From a checkpoint of a small image classifier.
Model: 2.27M parameters, activation relu, depths [4, 7, 4].
Training: 10500 steps, held-out accuracy 100%.
Data: trained on simulated fluorescence microscopy of cells, 97500 training examples, 55.1 epochs.
Rows from block 4 of a small image classifier, named by matrix and row number. Rows with one number belong to one channel. Each number is 128 + 24 x the weight over its row's rms, rounded and kept within 0 to 255. All counts start at 0.
After each channel's rows are labels from the 100 images, of 14848, where the channel reaches its highest value: "strongest on" is what is common among them. Only what is clearly more common there than usual is listed. The data: simulated fluorescence microscopy of cells.
# convs0: expand 5x5 conv, stride 2 (model.blocks.4.convs.0.weight, 128x32x5x5, standardized in use, each kernel summed), inputs 0-31
# convs1: project pointwise conv (model.blocks.4.convs.1.weight, 48x128x1x1, standardized in use, transposed), outputs 0-47

convs0.113 [137 168 118 147 122 164 132 116 152 122 127 151 170 116 126  90 102 121 150 102 129 112 121 133 106  83 117 119 196 113 122 107]
convs1.113 [133 141 138  94  82 164 122 134 122 165  85 132 134 138 148 121 129 159 127 116 142 135 133 132 114 201 100 126  97 112  75 129 119 104 122 131 125 125 128 136 169  96 105 118 174 144 140 106]
strongest on: green stain; few cells; cells: one or two

convs0.64 [ 91 171 110  80 150 125 120 148 141 102 150 160 184 144 140 145 100 107 102 107 117  93 124 128 116 150 126 136 151 137 109 124]
convs1.64 [139 134 111 164 169 158 133  82 138 148  97 149 120  94 136 114 115 146 115 142 111 160 164 128 121 111  93 147 143 129 140 133 148 127 149 117  81 113 129 166 160 168 105 164 178 117 134 120]
strongest on: red stain; few cells; cells: one or two; long thin cells

convs0.29 [123 138 126 142 127 171  71 128 122 106 101 118 157 123 144 117 118 193 152 131 105 150 142 142  82 146 126 113 115 150 100 120]
convs1.29 [132 104 140  96 147 184 141 131 153 136 129 124 168 122 107 120 144 189 126  88 106 142 140 126  84 112  84 122 140 193 125 125 139 118 116 128 116 123 125 112 109 112 141 151 122 175 129 126]
strongest on: few cells; cells: one or two; yellow stain

convs0.120 [116 139 128  87 147 114 143 142 157 147 148 137 112 133 125  88 144 168 100  91 184 116 130 110 133 142 129 133  77  99 153 125]
convs1.120 [128 122 141 159 136 135 167 125 126 123 112 118 113 167  93 115  92 181 153 143 145 190 153 114 108 119  94 134  80 160 123 113 105 124  91  99 116 125 157 126 128 118 122 138 126 174 125 129]
strongest on: cyan stain; few cells; cells: one or two

convs0.55 [127 170 144 156  98 146 122  86  97 130 105 160 170 127 116 115 115 148  97 130 167 127 143 132  66 125 148 134 115 138 130 118]
convs1.55 [129 130  97  95 180 123 132 117 119  98 150 113 109 161 128 125 108 180 154 136 144 127  97 166 116 158 154 116  94 122 113 121 137 139 116 108 135 137 108  91 138 101 115 159 110  64 126 153]
strongest on: red stain; few cells; cells: one or two

convs0.81 [140 125 130 136  83 117 113 184 119 151 115 190 169 110 159 137  98 125 112 114 106 110  96 124 142 135 134 138 127 146  94 120]
convs1.81 [129 172 106 131 188 177  85 105 134 157 154 113 140 107 172 136 121 140  98 148 123 126  76 144 133  91 152 120 133 136  96 151 128 131 125 132  82 143 123 113 136 158 145 137 113 122 131 139]
strongest on: few cells; cells: one or two; red stain; long thin cells

convs0.66 [140 151 139  79 108 152 118 117 137 112 137 133 162 168 119 142 121 100 171 124 134 139 142  89 125 151  81 100 153 150 110  97]
convs1.66 [117 117 116  94 137 200 125 102 121 151 180 150 106 136 122 127 132 119 128 175 112 114 114  81 122 145  93 118 150 149 104  99 124 127 146 173 125 127 146 132 151 144 104 118 160 161 119 137]
strongest on: red stain; few cells; cells: one or two; long thin cells

convs0.94 [130 114 136 109 105  94 131 174 124 102  85 102  91 116 109 111 147 122 111 135 142 133 154 126 178 180 131 154 136 111 146 151]
convs1.94 [113 108 140 103 124  98 168 148 156 135  95 121 152 132 118 142 124 119 133 130 124 128 121  80 107 100 164 119 124 112 158 126 146 113  68 112 144 141 123 149 119  82 189 123  84 160 120 132]
strongest on: cyan stain; few cells; cells: one or two; ring around the nucleus

convs0.65 [138 153  94 125 133 138 124 168 145 117 135 178 139 135 121 131  74 135 172 107 151  89 136 103 105 123 116  85 130 101 142 134]
convs1.65 [114 123 130 116 118 125  93  78 136 141 130 128 109 104 110 133 151 178 139 131 126  71 176 122 143 114  81 150 173 153 119 133 147 132 141 118 175 117 117 125  86 145 148 117 159 102 120 131]
strongest on: red stain; few cells; cells: one or two; long thin cells

convs0.90 [139 135 126  94 161 159 141  96 114 106 155 117 108 128 138  85 165 143 134 120 168 113 163  87  98 119 127 154 150 130 128  91]
convs1.90 [115 130 123 189 118 124 112 122 138 104  69 146 121 158 118 151 124 155 117 137 160 151 143 102 109  69  79 111 103  88 121 126 146 124 138 135 147 163 120 123 113 127 122 112 161 152 109 149]
strongest on: red stain; few cells; cells: one or two; long thin cells

convs0.84 [131  74 113 107 169 111 142 160  99 101 121 115 132 136 133 104 125 157 101 142 193 150 159 120 142 139 128 128  97 121 135 111]
convs1.84 [157 121 152 130  72 133 142  88 133 132 106 130 112 111 173 141 105 135 118 153 111  57 166 106 101 112 102 112 129 136 142 150 113 116 108 117 164 147 134  81 125 121 138 166 121 135 120 133]
strongest on: cyan stain; few cells; cells: one or two

convs0.39 [117 117 143 147  88 158 128  79 122 154 118 140 123  81 120  95 170 143 104 138 101 144 126 130 142 173 119 135 129 139 105 168]
convs1.39 [107 101 113 152 131 152 135  75 169 124 170 137 146 147  90 144 133 137 126 139 116 153 126 131 137 145 158  99 134  96 121 108 107 130 108 175 101 124 142 173 120 137 133 137  68 161 112 150]
strongest on: few cells; cells: one or two; yellow stain; long thin cells

convs0.99 [127 147 137 116 131 124 123 171 163  97 111 104 116  98 117 153 114 128 110 166 105 192 106 123 115 129 118 177 126 100 108 139]
convs1.99 [115 178 115  82 146 153 135 106 121 132 112 162 125 136 145 107 114  88 148 127 157 121  97 118 129  88 114 176 168 124 132  79 111 150 146  89 141 108 167 133 120 138 118 134 123 106 155 108]
strongest on: magenta stain; few cells; cells: one or two; long thin cells

convs0.93 [105 129  98 123 111 145 134  96 160 109 161 139 128 210 120  90 128 115 167 139 137 117 126 114 113 116 141 117 113 149 137  98]
convs1.93 [ 89 110  93 179  97 121 136 124 101 112 126 118 123 143 150 140 110 120 102 123 116 118 162  97 108 111  44 123 111 129 159 173 137 117 159  85 121 115 128 114 129 121 121 129 149 106 132 137]
strongest on: red stain; few cells; cells: one or two; long thin cells

convs0.71 [106 172  74  96 142 155 139 143 152 131 134 125 107 124 167 156 122 125 153 103 150  74 133 137 100 126 146 122 140 108 133  99]
convs1.71 [106 120 112 161 106 153  86 129  74 162 127 160 139 154 115 119 114  89 147 138 120 140  98 188  97 125 143 143 163 166 109 144 145 115 148 118 151 116 123 122 101 147  83 131 125 135 141 132]
strongest on: red stain; few cells; cells: one or two; long thin cells

convs0.110 [157 127 106 120 135 148 108 125  95 123 117 137 167 135 118 111 174 115  84 157 135 165 109 138 146 146 125  99 133 105 158  72]
convs1.110 [131 121 139  64 113 134 136 166  84 143 170 151 134 130 125 134 129  91 116 132 104 128 122  93 100 130 124 128  98 131  81 166 126  94 107  84  99 135 138 139 153 155 101 154 104 137 118 141]
strongest on: red stain; few cells; cells: one or two; long thin cells

convs0.69 [ 85 149 134 105 117 127 161 119 179 139 164 105 127 125 108 134 140 148 132  90 124 182 147 133  98 123 141  86 127 107 138 102]
convs1.69 [126 147 140 160  95 131 191 109 136 146 138 112 130 138 175 118 148 151 106  90 176 121 154 161 129 127 163 155 106  93 125 123 136 137 144 102 109 126 148 152 150 161 137 146 171 107 141 128]
strongest on: few cells; cells: one or two; red stain; long thin cells

convs0.50 [124 155 131 102 160 116 138 157  93 110 127 112 140 135  97 110 133 179  91 108 189 157 151 122 132 147 125 100 104 121 125 116]
convs1.50 [104 124 171  64 135 108 142 138 133 103 100  99  96 147 107 142 143  93 116 127 113 124 115 105 129 136 142 153  79 160 162 149 119 164  93 100  85 140 116 103 120 155 128 129 113 104 125 133]
strongest on: few cells; cells: one or two; cyan stain; red stain

convs0.61 [172  90 127 163 139  79 143 114 140 144 126 107 114 119 115  98 132 157 127 127  99 151 166 131 123 122 113 173 165 107 118 102]
convs1.61 [159 128 127 104  80 144 163 118 165 160 158 156 126 135 107 113 148 105 105 167 141 147  92 145 112 157 111 109 127 101 134 113 147 128 118 112 134 153 106 143 127 190 100 117 115 174 107 139]
strongest on: few cells; cells: one or two; cyan stain